config.yaml
encoder_arch: "perceiver"
model: "contrastive image-text model"
dataset: "drawn human figures in many poses"
train_examples: 195000
image_size: 32
crop_scale_min: 1
horizontal_flip: false
translate: 0.12
tokenizer: "word"
vocab_size: 44
loss: "sigmoid"
embed_dim: 256
encoder_norm: "rmsnorm"
encoder_norm_position: "post"
encoder_activation: "gelu"
encoder_mlp_ratio: 4
encoder_head_dim: 64
encoder_fused_qkv: false
encoder_bias: "all"
encoder_qk_norm: false
encoder_parallel_block: false
encoder_inner_norm: false
encoder_moe: "top_k"
encoder_drop_path: 0.15
encoder_num_experts: 32
encoder_moe_every: 2
encoder_expert_mlp_ratio: 2
encoder_experts_per_token: 2
encoder_shared_expert: false
encoder_patch_size: [2, 2]
encoder_layers: 10
encoder_width: 128
encoder_positions: "sincos"
encoder_latents: 64
text_encoder_causal: true
text_encoder_width: 192
text_encoder_layers: 10
text_encoder_norm: "rmsnorm"
text_encoder_norm_position: "pre"
text_encoder_activation: "relu"
text_encoder_mlp_ratio: 4
text_encoder_head_dim: 64
text_encoder_fused_qkv: true
text_encoder_bias: "none"
text_encoder_qk_norm: false
text_encoder_parallel_block: false
text_encoder_inner_norm: false
text_encoder_positions: "rope"
residual_init: "zero_last"
optimizer: "muon"
muon_scale: "original"
learning_rate: 0.027
momentum: 0.95
nesterov: true
orthogonalizer: "newton_schulz_5"
adamw_lr_other_params: 0.0016
max_grad_norm: 1.0
max_steps: 6700
batch_size: 128
epochs: 4.4
lr_schedule: "cosine"
final_lr_fraction: 0
warmup_steps: 330
weight_decay: 0.01
adamw_weight_decay_other_params: 0.01
Rows from block 4 of the image encoder of a small contrastive image-text model, named by matrix and row number. Rows with one number belong to one neuron. Each number is 50 + 10 x the weight over its row's rms, rounded and kept within 0 to 99. All counts start at 0. After the name is the row's rms in percent of the matrix's.
After each neuron's rows are labels from the 100 images, of 14976, where the neuron reaches its highest value: "strongest on" is what is common among them. Only what is clearly more common there than usual is listed. The data: drawn human figures in many poses. In brackets: how many of the 100.
# fc1: MLP up (encoder.blocks.4.mlp.fc1.weight, 512x128), inputs 64-127
# fc2: MLP down (encoder.blocks.4.mlp.fc2.weight, 128x512, transposed), outputs 64-127

fc1.75 123:53 44 42 57 55 56 45 62 54 45 50 41 49 53 50 43 29 59 65 41 39 49 30 64 36 49 57 44 47 74 48 60 45 62 41 55 47 43 54 37 38 48 55 43 34 68 53 51 39 65 49 36 60 44 55 45 46 53 58 49 52 60 54 41
fc2.75 118:52 57 60 72 59 45 52 38 51 58 51 45 65 34 51 64 53 46 60 40 61 44 60 62 35 33 45 54 50 53 55 37 44 43 65 47 55 55 57 42 31 55 32 53 47 56 53 59 43 49 52 40 24 69 47 52 69 51 48 60 67 52 41 46
strongest on: pink trousers (27)

fc1.307 086:56 54 64 47 62 56 57 51 55 52 51 43 51 63 36 42 46 54 44 66 59 35 41 57 53 49 56 61 48 50 56 53 43 55 38 45 44 67 73 48 63 55 66 28 34 34 61 54 55 54 52 73 57 57 53 59 44 55 58 68 62 44 42 50
fc2.307 087:51 38 47 53 38 41 49 67 42 29 65 52 48 49 34 39 34 37 53 62 81 58 50 46 62 53 38 40 46 42 44 72 40 61 51 66 45 55 48 60 40 39 39 67 55 53 39 32 49 41 46 54 54 51 52 42 49 54 32 83 56 52 59 38
strongest on: green top (63); green trousers (30)

fc1.198 084:39 37 68 47 59 53 60 47 54 68 58 58 37 54 47 48 60 63 34 52 55 51 41 47 50 53 55 66 59 52 43 47 25 47 49 51 34 42 51 72 58 45 60 52 68 64 41 39 51 44 52 60 54 60 32 63 48 52 30 51 37 43 26 49
fc2.198 080:38 51 49 62 46 47 55 49 53 40 51 29 39 57 42 56 61 57 34 55 43 42 63 33 51 35 63 51 57 50 55 54 73 58 48 52 49 53 45 42 54 45 46 63 48 52 57 42 60 52 45 55 59 50 44 51 33 56 49 33 62 57 46 49
strongest on: brown top (59)

fc1.434 069:43 57 59 45 46 52 54 50 44 41 40 61 49 30 47 39 45 50 45 55 46 40 34 65 55 49 55 46 41 56 59 42 57 63 59 44 53 36 54 50 57 51 65 35 41 67 44 56 56 64 55 45 35 44 58 37 45 50 51 57 57 56 39 39
fc2.434 063:55 41 64 78 46 62 49 55 44 50 52 64 57 31 52 48 29 42 54 43 52 57 33 56 46 49 59 43 49 58 49 54 69 52 64 74 52 64 53 36 55 40 61 50 56 55 39 42 74 47 43 43 36 58 41 41 57 45 49 54 43 57 41 42
strongest on: pink trousers (25)

fc1.369 086:54 45 37 58 73 42 52 35 33 43 58 38 58 38 45 50 55 38 58 42 43 63 48 45 47 45 47 42 53 51 37 47 74 50 39 53 52 44 46 45 65 29 60 45 50 69 62 35 47 48 42 48 63 57 39 50 53 49 67 55 53 35 36 53
fc2.369 092:35 53 31 48 52 42 62 64 55 52 55 55 50 49 45 43 34 44 63 59 42 54 36 35 67 50 53 52 41 63 44 39 43 46 50 57 37 48 45 55 39 49 66 49 41 43 49 32 71 54 61 52 56 40 32 45 48 58 52 39 46 55 37 45
strongest on: red top (64); red trousers (41)

fc1.193 086:50 35 57 47 45 51 54 62 69 41 55 44 50 47 44 64 38 36 54 60 42 42 65 52 49 48 60 55 46 46 56 57 42 64 46 35 46 51 33 45 44 55 45 52 45 48 51 49 46 46 60 42 32 56 45 61 57 33 39 48 49 58 60 51
fc2.193 090:62 59 41 73 55 51 37 45 42 43 55 61 75 47 51 54 54 50 50 63 59 46 65 42 54 39 50 38 42 52 65 47 45 46 46 59 54 39 54 45 40 44 41 39 41 33 41 59 49 46 54 54 59 54 53 54 64 54 57 58 59 50 53 54
strongest on: orange trousers (29); brown trousers (26); red trousers (26)

fc1.90 102:55 59 68 42 49 40 52 40 35 54 50 57 59 46 42 66 67 31 49 50 44 55 68 50 49 47 43 45 62 48 49 35 55 65 55 52 58 56 40 39 49 43 24 66 38 45 50 57 43 60 46 53 44 54 50 53 67 55 43 55 29 29 46 59
fc2.90 119:51 49 66 53 48 62 51 56 45 53 59 55 45 31 60 38 56 52 49 61 50 54 43 46 44 52 48 71 58 53 37 43 57 37 55 39 50 39 62 43 61 73 55 46 46 47 61 45 56 71 37 59 58 27 34 52 53 49 37 65 24 48 42 41
strongest on: red trousers (47); brown trousers (33); black top (32)

fc1.174 114:38 62 51 55 45 43 42 33 35 48 45 40 67 45 40 55 49 55 41 40 52 35 35 33 49 41 40 58 67 55 54 55 45 52 53 39 54 45 47 29 51 55 46 46 48 52 56 39 63 48 44 47 56 50 57 37 46 41 64 45 42 41 39 75
fc2.174 100:31 65 44 40 44 28 60 49 54 37 41 64 36 52 45 53 50 54 41 59 54 67 38 59 43 48 58 48 58 19 55 54 52 56 40 48 45 60 37 62 64 37 47 62 55 56 54 30 47 55 52 59 57 58 43 46 43 55 42 43 52 52 54 48
strongest on: orange top (46); green trousers (28)

fc1.115 089:45 47 38 49 63 57 43 43 56 54 41 41 48 38 34 57 69 33 46 52 44 42 52 64 44 40 71 40 35 54 53 57 55 52 69 49 43 43 29 43 54 60 58 47 39 60 59 43 65 68 47 51 60 44 58 56 29 60 57 51 47 50 33 57
fc2.115 089:55 62 52 48 54 53 42 45 49 43 46 49 65 47 55 44 44 68 50 46 43 54 41 62 69 48 17 49 58 49 37 54 42 47 50 43 59 55 52 62 48 45 48 55 49 52 42 54 60 49 51 54 51 45 46 38 48 57 45 44 65 43 39 50
strongest on: red trousers (37); brown trousers (26)

fc1.448 054:63 37 52 51 64 44 36 33 54 60 49 41 64 59 31 48 53 61 58 47 49 57 67 53 47 45 60 62 40 48 41 45 44 59 68 56 42 67 52 56 53 33 49 52 51 68 49 62 53 42 44 40 70 69 74 44 42 57 59 42 38 51 47 52
fc2.448 043:34 40 55 57 44 42 66 58 54 47 51 46 55 43 43 51 57 37 39 54 58 43 53 56 54 55 43 52 50 51 64 49 67 75 56 52 46 57 57 41 51 46 54 55 37 44 51 50 46 72 53 59 51 39 52 64 30 48 33 50 66 54 49 42
strongest on: brown top (29); black top (26)

fc1.433 060:47 47 50 64 46 47 44 25 50 44 42 51 36 61 39 54 61 46 58 66 50 62 72 68 59 44 68 39 42 33 54 49 44 57 48 38 45 47 44 62 59 53 41 49 52 50 33 44 31 59 50 61 58 56 43 51 35 43 56 37 40 46 48 45
fc2.433 059:37 36 37 53 57 40 48 65 48 59 56 52 55 56 48 38 40 48 41 40 48 47 49 56 54 44 53 49 31 55 48 46 49 63 68 49 52 41 45 39 52 54 64 39 46 49 37 43 73 53 44 47 43 26 61 55 62 46 43 58 51 41 47 50
strongest on: green top (27)

fc1.383 089:40 60 48 54 52 44 31 41 33 57 41 60 64 44 47 50 50 45 61 45 45 54 45 42 24 56 49 37 40 53 61 40 56 50 52 64 35 39 43 40 48 44 52 39 51 55 46 42 44 68 27 44 47 50 52 47 54 58 53 41 55 53 54 49
fc2.383 088:45 54 59 44 65 58 55 46 54 56 64 67 43 57 34 48 38 58 50 45 56 51 46 51 57 47 49 46 42 63 57 27 54 52 50 58 57 52 44 41 62 48 59 51 37 47 51 37 42 35 55 53 47 49 35 42 39 44 37 40 32 52 35 52
strongest on: red top (57); red trousers (50)

fc1.200 074:71 56 65 61 61 54 47 33 43 48 48 47 49 45 48 38 46 51 52 56 62 63 51 56 44 40 59 39 49 41 57 58 46 58 40 45 64 49 61 58 62 53 47 51 50 48 56 59 54 41 44 61 52 62 70 64 47 35 48 67 31 53 52 70
fc2.200 070:47 51 51 45 49 57 62 68 49 46 43 35 51 59 55 45 42 55 26 45 47 42 40 64 71 53 59 39 31 42 43 85 40 55 67 48 53 48 39 50 62 40 40 65 46 55 38 47 45 41 63 50 42 53 39 39 50 33 34 48 32 52 40 46
strongest on: green top (43); green trousers (42)

fc1.257 075:48 54 54 51 57 57 51 41 43 52 51 27 68 52 48 39 41 44 38 48 49 42 46 35 59 47 42 63 57 31 54 32 38 47 38 23 53 63 54 51 46 49 39 54 71 57 53 49 46 45 46 37 65 49 34 62 55 24 33 37 45 42 34 56
fc2.257 078:41 49 55 50 50 37 37 32 59 60 57 47 50 70 51 46 58 48 40 55 46 50 56 44 37 38 40 49 37 22 50 48 52 47 33 35 63 48 38 55 53 42 40 60 31 48 54 48 56 56 43 63 54 49 57 53 57 43 33 57 54 50 45 66
strongest on: orange top (53); orange trousers (42)

fc1.103 143:47 45 41 35 31 47 63 51 52 45 46 46 51 52 50 42 42 54 37 45 33 40 57 49 55 53 44 54 41 42 34 59 27 21 42 27 39 58 50 56 41 52 25 52 58 55 45 53 50 24 37 49 46 56 43 44 38 50 43 46 30 43 49 53
fc2.103 177:51 56 49 54 39 23 54 40 69 53 49 44 55 56 53 60 47 66 53 58 62 51 69 68 43 51 47 45 27 50 47 67 53 47 45 52 53 69 45 40 49 48 40 47 55 57 59 51 42 27 48 46 74 51 54 41 39 62 41 43 50 52 57 65
strongest on: yellow top (94)

fc1.314 078:65 39 75 57 49 53 48 54 41 47 61 46 64 50 54 46 42 40 45 63 47 52 38 42 26 49 45 49 39 44 53 63 51 58 54 36 66 70 49 57 49 39 50 45 55 40 59 51 53 56 51 45 48 51 58 64 53 37 44 57 36 56 55 62
fc2.314 079:60 47 51 48 72 66 51 60 63 60 36 53 38 67 37 50 54 61 48 58 46 61 44 63 52 53 66 55 54 42 67 57 53 45 51 42 48 56 34 58 55 51 59 59 50 45 53 52 37 58 64 46 55 50 35 64 36 52 34 72 43 37 54 60
strongest on: green top (56); green trousers (42)

fc1.87 075:61 56 69 49 49 48 51 42 45 44 59 53 47 50 43 51 37 22 47 46 47 44 45 69 67 60 71 44 45 58 27 47 47 63 58 60 57 54 52 40 61 28 58 59 49 50 51 55 48 42 49 45 39 48 46 46 46 54 46 57 55 54 31 49
fc2.87 061:49 48 52 46 28 75 42 50 61 52 58 71 51 48 44 51 48 58 62 39 45 41 72 55 56 68 55 57 31 39 55 35 51 50 48 50 54 44 41 53 43 47 40 34 55 53 54 64 59 57 46 66 55 50 64 51 69 51 24 50 68 60 31 48
strongest on: black trousers (50); black top (42)

fc1.392 145:43 45 43 49 54 44 60 37 53 47 48 50 61 50 33 50 42 39 48 40 50 60 75 47 45 41 29 49 54 45 33 45 52 48 45 34 39 47 40 47 42 47 30 54 52 68 57 42 44 47 46 50 59 67 23 42 57 51 58 42 30 44 33 54
fc2.392 180:57 54 48 49 38 31 54 47 47 60 39 44 60 47 58 46 60 53 51 48 38 38 50 52 57 38 40 44 43 60 49 37 49 56 46 30 36 57 37 68 39 61 33 64 39 57 48 64 43 63 54 50 57 66 52 45 56 54 54 73 52 56 43 57
strongest on: orange top (86)

fc1.414 076:67 53 53 42 42 37 55 45 47 62 49 77 43 52 55 50 46 30 72 55 47 64 57 41 45 54 61 38 50 56 61 34 64 61 46 63 40 60 55 52 41 34 37 45 44 53 53 40 43 47 38 44 45 61 44 37 47 46 61 40 44 50 59 47
fc2.414 086:49 41 48 37 55 43 47 42 46 58 53 45 54 42 45 57 33 42 50 45 44 45 47 44 34 51 50 33 39 79 67 39 66 61 40 56 55 47 60 45 47 42 70 64 37 51 50 39 35 58 43 42 59 68 35 54 52 49 53 19 46 38 50 45
strongest on: red top (83)

fc1.509 157:28 52 52 52 48 52 49 51 42 52 52 48 55 34 57 48 47 43 48 42 68 66 54 38 56 57 54 57 55 50 56 40 49 56 46 57 48 43 49 60 50 56 74 47 30 57 53 57 51 36 42 50 52 41 65 54 46 61 47 45 55 43 35 40
fc2.509 143:46 58 44 43 50 56 61 64 54 44 44 45 38 63 58 64 35 66 44 74 50 61 35 46 27 53 64 51 52 44 53 23 50 51 42 70 55 46 56 52 60 45 57 59 44 53 52 43 58 54 55 43 58 51 48 57 45 53 49 21 48 58 44 40
strongest on: black trousers (29)

fc1.86 110:49 46 28 40 33 47 53 51 61 44 47 49 50 44 55 45 39 41 37 54 39 63 36 60 50 42 46 41 45 59 32 54 43 44 31 34 38 48 50 47 39 47 47 68 46 52 49 55 35 40 31 42 36 57 35 40 43 53 51 43 36 49 35 36
fc2.86 119:60 64 40 46 54 29 56 50 48 44 55 55 48 59 49 61 45 56 55 42 60 41 77 64 39 51 46 27 44 56 57 54 47 52 53 51 50 64 45 53 34 54 29 48 59 59 54 47 48 24 37 57 58 48 56 47 55 54 48 61 53 61 36 51
strongest on: yellow top (67); orange top (26)

fc1.250 159:57 48 47 57 59 37 43 36 51 52 57 63 55 40 42 56 55 37 48 42 45 61 60 36 36 45 51 57 49 51 41 41 49 47 48 45 40 45 45 36 60 57 42 57 40 54 50 50 35 60 40 31 68 46 28 59 51 47 45 45 27 32 55 50
fc2.250 174:57 51 55 44 40 60 46 32 45 32 56 62 62 36 47 66 37 45 36 45 45 53 37 33 48 51 48 29 50 66 48 50 47 54 45 61 54 42 49 38 45 37 56 46 54 54 53 34 56 42 38 36 65 39 45 40 48 38 62 41 64 53 26 48
strongest on: red top (81); red trousers (32)

fc1.84 064:39 41 49 42 63 40 59 44 43 56 42 52 50 58 44 58 61 45 32 37 48 41 60 62 50 42 52 48 52 62 63 57 38 53 49 30 55 52 53 35 53 53 42 53 69 78 51 51 44 48 43 51 81 66 55 62 55 63 44 54 30 49 38 54
fc2.84 061:42 33 48 50 52 41 48 69 35 44 52 56 47 34 65 73 55 38 46 52 47 65 38 41 65 58 46 73 69 66 37 57 65 59 34 41 51 55 44 76 44 52 50 59 45 47 53 39 45 44 53 45 67 56 46 62 50 62 35 58 51 55 54 46
strongest on: brown top (45)

fc1.372 056:47 55 40 54 53 56 64 69 50 47 50 44 44 54 54 52 53 62 40 66 36 69 40 52 47 55 64 49 47 68 38 61 40 46 49 59 33 42 59 62 45 48 65 48 46 37 35 55 48 50 49 75 52 22 57 52 35 39 70 45 55 59 41 45
fc2.372 049:64 56 33 66 47 58 57 56 72 62 44 46 42 54 53 60 43 42 37 43 54 39 40 39 64 64 57 39 56 60 45 47 61 50 56 50 43 52 66 59 47 61 65 68 58 51 56 79 46 41 42 46 39 48 42 47 49 46 40 32 57 33 58 52
strongest on: red trousers (29)

fc1.125 110:43 51 60 49 52 49 53 47 48 52 43 66 46 49 35 54 63 56 38 53 48 47 67 52 40 40 46 53 51 63 58 62 41 41 53 52 61 56 60 41 52 40 50 23 55 36 53 60 61 61 46 46 27 43 82 47 32 48 43 56 29 60 35 57
fc2.125 109:33 49 56 50 64 63 41 45 36 47 41 49 62 37 45 19 62 59 39 45 55 51 55 64 55 37 33 51 39 55 43 60 47 56 51 42 60 49 46 64 47 55 62 48 38 47 50 52 44 50 36 59 24 53 61 51 49 39 50 66 51 43 45 43
strongest on: green top (51); green trousers (51)

fc1.169 145:30 59 40 52 46 46 54 49 35 50 54 42 43 37 46 45 56 55 38 42 45 44 40 46 53 33 45 57 58 69 55 44 39 56 50 58 43 42 45 42 35 55 31 41 39 53 43 55 64 66 39 50 34 46 67 43 38 66 41 55 43 61 26 50
fc2.169 150:55 59 57 47 42 38 54 60 35 44 46 54 65 51 56 59 62 57 59 53 40 52 36 57 42 38 43 25 45 46 49 41 62 49 28 67 57 58 41 52 45 52 27 53 48 43 53 52 65 67 60 44 54 52 39 55 30 62 48 68 36 56 54 51
strongest on: orange trousers (88)

fc1.480 058:47 45 40 44 68 52 51 46 47 49 55 59 51 49 41 51 54 44 17 43 61 56 59 56 46 36 50 33 64 50 40 49 43 46 46 56 64 36 50 57 54 62 56 40 60 34 40 59 44 51 52 60 42 50 47 46 68 41 67 28 68 36 44 55
fc2.480 063:51 41 66 63 59 44 48 53 60 47 61 56 42 50 44 41 47 37 46 39 54 52 63 54 42 49 59 35 43 59 55 51 54 51 48 46 35 48 48 52 76 48 43 54 59 41 42 55 50 34 47 57 48 42 37 22 64 49 51 46 24 57 59 42
strongest on: red trousers (77); red top (25)

fc1.145 080:56 59 53 41 54 53 50 45 34 57 52 58 59 53 45 47 37 45 57 40 50 49 54 51 64 43 35 42 51 55 52 40 70 51 27 37 53 30 43 39 45 40 20 49 56 73 36 54 48 41 38 53 44 70 47 39 41 51 45 50 36 39 49 47
fc2.145 078:69 45 63 63 50 44 51 51 63 53 55 58 36 36 44 57 44 40 52 49 36 50 33 56 44 53 57 42 53 50 46 47 76 36 55 72 43 44 49 57 44 52 62 56 54 59 53 35 37 66 48 59 69 45 39 57 67 47 35 47 46 36 40 56
strongest on: red trousers (46); red top (45)

fc1.402 098:53 51 61 36 52 40 44 43 50 57 51 55 69 51 42 52 53 48 58 35 58 52 58 53 43 44 56 28 60 68 42 64 71 59 60 38 38 52 54 41 52 41 43 47 44 66 49 36 42 52 46 38 56 63 52 45 49 44 52 24 53 50 69 55
fc2.402 111:53 55 47 38 59 60 34 49 53 53 55 48 45 26 44 35 52 50 49 45 49 47 80 43 46 51 68 34 48 50 62 56 41 45 59 39 59 56 53 47 62 39 61 45 45 66 44 47 53 24 34 53 43 52 46 32 58 50 59 38 65 57 52 51
strongest on: red top (33); teal top (30)

fc1.366 093:58 52 54 51 51 36 52 33 44 69 59 42 50 34 57 61 54 40 72 49 57 68 46 34 36 46 38 55 75 49 49 44 55 51 43 50 58 38 47 37 45 35 49 49 53 40 54 44 45 60 45 38 75 60 25 55 58 46 45 49 53 44 64 36
fc2.366 094:47 56 48 29 62 49 53 41 48 47 49 71 51 39 34 56 42 49 55 48 55 53 35 53 34 48 68 45 52 52 69 35 65 59 45 73 61 52 38 48 49 53 60 63 48 58 45 30 58 50 29 39 54 48 40 46 36 51 38 37 38 49 52 27
strongest on: red top (81)

fc1.441 126:43 60 55 46 49 63 59 53 45 62 21 41 34 49 44 43 52 49 59 59 38 48 43 56 32 41 53 44 44 53 50 46 53 62 43 52 45 45 51 39 56 50 56 54 45 52 39 26 39 39 42 53 37 65 46 68 48 50 66 51 46 58 52 35
fc2.441 113:65 63 58 65 53 42 40 37 48 67 29 69 63 54 63 72 50 50 57 44 54 52 72 53 48 43 36 38 52 73 53 34 64 40 45 65 57 53 66 38 48 59 52 36 50 55 50 62 36 48 55 42 54 69 40 54 63 48 52 39 60 63 55 49
strongest on: pink trousers (28)

fc1.492 080:52 53 49 46 48 35 48 39 43 72 53 51 68 39 52 52 33 35 58 50 48 43 41 41 28 48 34 54 67 75 54 40 67 57 51 49 56 40 45 25 47 40 41 45 58 62 72 43 38 56 48 44 65 45 46 49 56 49 45 58 60 44 52 49
fc2.492 073:38 52 56 45 68 40 62 55 51 46 33 61 46 46 33 58 42 45 56 57 63 64 29 43 35 48 39 27 34 62 57 43 54 63 44 46 57 53 32 52 52 48 67 48 50 67 42 21 49 54 40 51 49 58 46 43 47 42 43 40 45 54 51 28
strongest on: red top (87)

fc1.486 057:65 24 48 72 33 53 62 31 50 46 65 37 44 19 43 61 57 39 51 54 51 54 54 64 56 54 63 65 45 45 54 54 36 36 49 34 46 37 43 52 42 57 75 56 46 48 54 65 72 52 48 61 57 50 58 49 55 50 68 46 51 56 57 52
fc2.486 052:52 44 49 56 54 74 61 39 67 41 69 63 54 53 49 52 43 43 45 41 51 56 38 57 41 60 54 35 53 48 38 40 73 49 52 46 47 46 61 64 78 50 42 54 62 51 46 55 70 40 56 34 50 42 48 34 55 42 44 42 38 46 51 51
strongest on: black trousers (25)

fc1.293 188:37 58 56 39 44 54 48 57 48 50 25 57 50 35 43 53 60 50 51 46 61 41 42 43 46 66 57 44 49 58 59 46 46 59 46 57 31 45 57 63 43 47 50 40 39 60 39 36 59 33 40 53 53 53 70 59 37 55 56 25 52 66 40 25
fc2.293 184:62 57 57 51 65 53 56 44 39 61 51 52 43 35 41 49 53 45 70 36 54 51 57 36 47 61 52 58 63 61 70 52 65 75 60 48 56 48 50 30 52 45 41 49 53 49 45 73 45 53 60 23 39 62 51 42 60 43 47 62 58 58 45 44
strongest on: pink trousers (27); purple top (25)

fc1.483 096:42 47 49 66 64 50 53 44 48 46 46 50 39 70 44 54 54 54 49 45 50 30 43 43 55 59 56 51 49 59 62 57 40 48 35 59 50 58 49 68 65 58 50 29 56 52 54 59 65 71 66 54 39 46 45 56 38 58 47 56 48 55 36 44
fc2.483 094:46 45 57 45 42 62 60 60 46 40 40 60 39 51 48 42 45 57 57 41 52 62 44 60 79 59 52 74 47 41 48 67 51 59 46 36 36 41 45 62 41 54 52 48 53 50 25 28 65 50 52 47 52 51 42 41 32 55 37 78 36 54 56 50
strongest on: green top (64); green trousers (30)

fc1.296 085:37 52 47 70 67 55 47 31 49 56 60 59 51 42 40 73 46 58 43 34 54 53 73 42 57 60 45 36 47 44 47 52 43 54 42 55 43 57 39 39 53 61 43 61 58 50 54 46 48 50 52 34 52 41 20 63 44 52 43 51 46 51 43 49
fc2.296 079:59 53 45 62 41 37 52 42 44 57 39 50 67 56 43 63 58 57 51 61 46 49 35 56 44 72 40 49 47 42 58 54 28 40 47 70 41 31 39 45 35 33 28 37 66 55 54 53 49 45 45 51 46 50 64 57 43 54 43 37 59 49 41 42
strongest on: brown top (40)

fc1.141 084:49 46 60 54 72 45 35 36 46 43 52 58 57 57 31 41 66 40 29 56 49 55 64 52 40 47 48 39 48 43 69 46 32 59 46 42 50 56 36 55 53 54 53 44 43 53 61 59 53 64 63 40 66 48 62 59 41 55 47 42 37 54 41 41
fc2.141 082:44 30 34 49 57 35 59 51 37 54 49 48 41 53 54 39 60 36 55 65 40 52 52 52 52 41 34 65 60 54 53 49 46 40 51 61 48 43 51 63 61 53 29 44 55 34 49 56 58 64 65 44 57 63 53 43 53 60 53 65 52 42 45 48
strongest on: black top (39); black trousers (32)

fc1.150 065:53 34 60 63 55 67 54 37 67 30 44 60 29 51 65 56 45 35 60 48 52 62 48 53 65 32 34 37 46 37 40 50 50 56 48 63 45 36 56 54 69 44 55 38 37 38 44 47 56 33 66 51 29 53 43 54 40 34 35 48 49 52 49 35
fc2.150 062:36 58 42 55 58 46 35 54 80 45 52 47 41 52 45 39 48 50 52 44 44 68 58 41 58 50 57 32 48 48 54 56 59 54 44 67 56 71 39 65 40 29 43 43 50 61 41 33 43 55 49 65 42 58 55 45 60 61 57 44 51 65 43 51
strongest on: green top (32); black top (31)

fc1.255 145:34 62 44 36 30 33 45 42 29 44 54 36 62 39 54 42 54 47 36 63 44 41 69 44 46 47 39 59 51 51 44 43 46 38 59 27 42 39 62 51 53 51 30 38 60 39 49 47 57 31 40 47 42 48 61 45 50 46 56 44 53 52 49 49
fc2.255 127:39 51 38 41 35 23 82 44 54 48 36 48 50 68 46 50 43 65 50 57 46 51 52 57 49 55 58 55 48 58 53 53 53 58 42 18 48 52 33 56 55 39 44 54 50 57 51 51 65 59 44 34 61 61 45 44 43 73 59 44 59 67 47 70
strongest on: yellow top (65); yellow trousers (35)

fc1.188 084:40 51 53 65 68 57 53 55 49 47 37 43 49 57 57 39 60 61 56 43 57 43 58 48 61 50 35 54 65 45 42 42 65 53 52 60 46 57 37 53 58 52 54 48 56 69 58 30 48 54 64 57 38 63 35 72 58 64 49 51 35 53 50 59
fc2.188 067:37 41 56 69 45 80 57 74 60 46 36 64 46 47 56 42 51 42 52 71 44 48 50 53 43 48 37 47 63 52 58 48 50 59 67 31 48 49 59 53 52 45 70 46 54 55 69 38 56 65 58 41 67 39 57 37 58 68 51 61 40 40 33 49
strongest on: black top (43); black trousers (37)

fc1.439 082:45 49 60 64 68 45 48 48 42 51 70 48 31 58 39 45 60 45 47 50 45 58 45 50 40 61 63 60 71 63 48 64 55 38 48 52 39 57 51 45 79 62 40 52 48 45 56 46 30 58 57 44 51 45 37 60 69 37 39 56 32 56 32 47
fc2.439 088:39 41 36 53 57 39 36 70 36 52 69 48 54 57 58 31 63 45 39 64 44 43 46 31 55 43 40 47 44 59 60 38 51 35 51 51 50 45 45 59 55 52 51 54 55 24 54 51 46 64 55 52 48 41 63 77 54 50 57 43 60 32 48 46
strongest on: black top (56); black trousers (46)

fc1.102 107:36 55 56 49 56 51 50 57 50 38 36 63 54 55 43 44 59 45 39 50 51 34 57 47 41 52 46 41 46 55 66 52 31 56 43 52 55 60 50 51 51 36 42 39 38 49 52 55 56 66 53 60 52 63 74 48 41 64 46 61 63 51 30 56
fc2.102 120:39 62 58 52 38 48 49 48 61 50 62 47 35 44 50 37 40 52 57 45 42 73 44 68 37 32 47 62 52 38 39 37 58 52 49 53 60 41 50 54 53 50 30 57 48 59 53 25 46 75 47 51 47 48 33 63 56 55 60 58 51 47 37 55
strongest on: black trousers (27)

fc1.280 081:66 72 68 56 69 44 58 42 61 59 47 52 40 62 45 54 60 49 60 45 51 65 47 60 68 51 47 68 57 49 64 46 63 57 51 54 45 48 56 32 36 68 41 55 64 35 36 65 60 37 42 66 45 50 52 43 42 40 48 59 51 33 39 67
fc2.280 075:61 60 73 57 60 64 31 47 59 37 49 41 61 41 47 47 49 54 34 48 56 44 43 43 68 46 56 41 16 51 58 54 49 44 49 57 49 46 47 31 47 60 42 31 65 50 45 54 47 44 67 62 52 35 53 39 60 56 43 55 46 56 62 43
strongest on: black top (47); black trousers (36)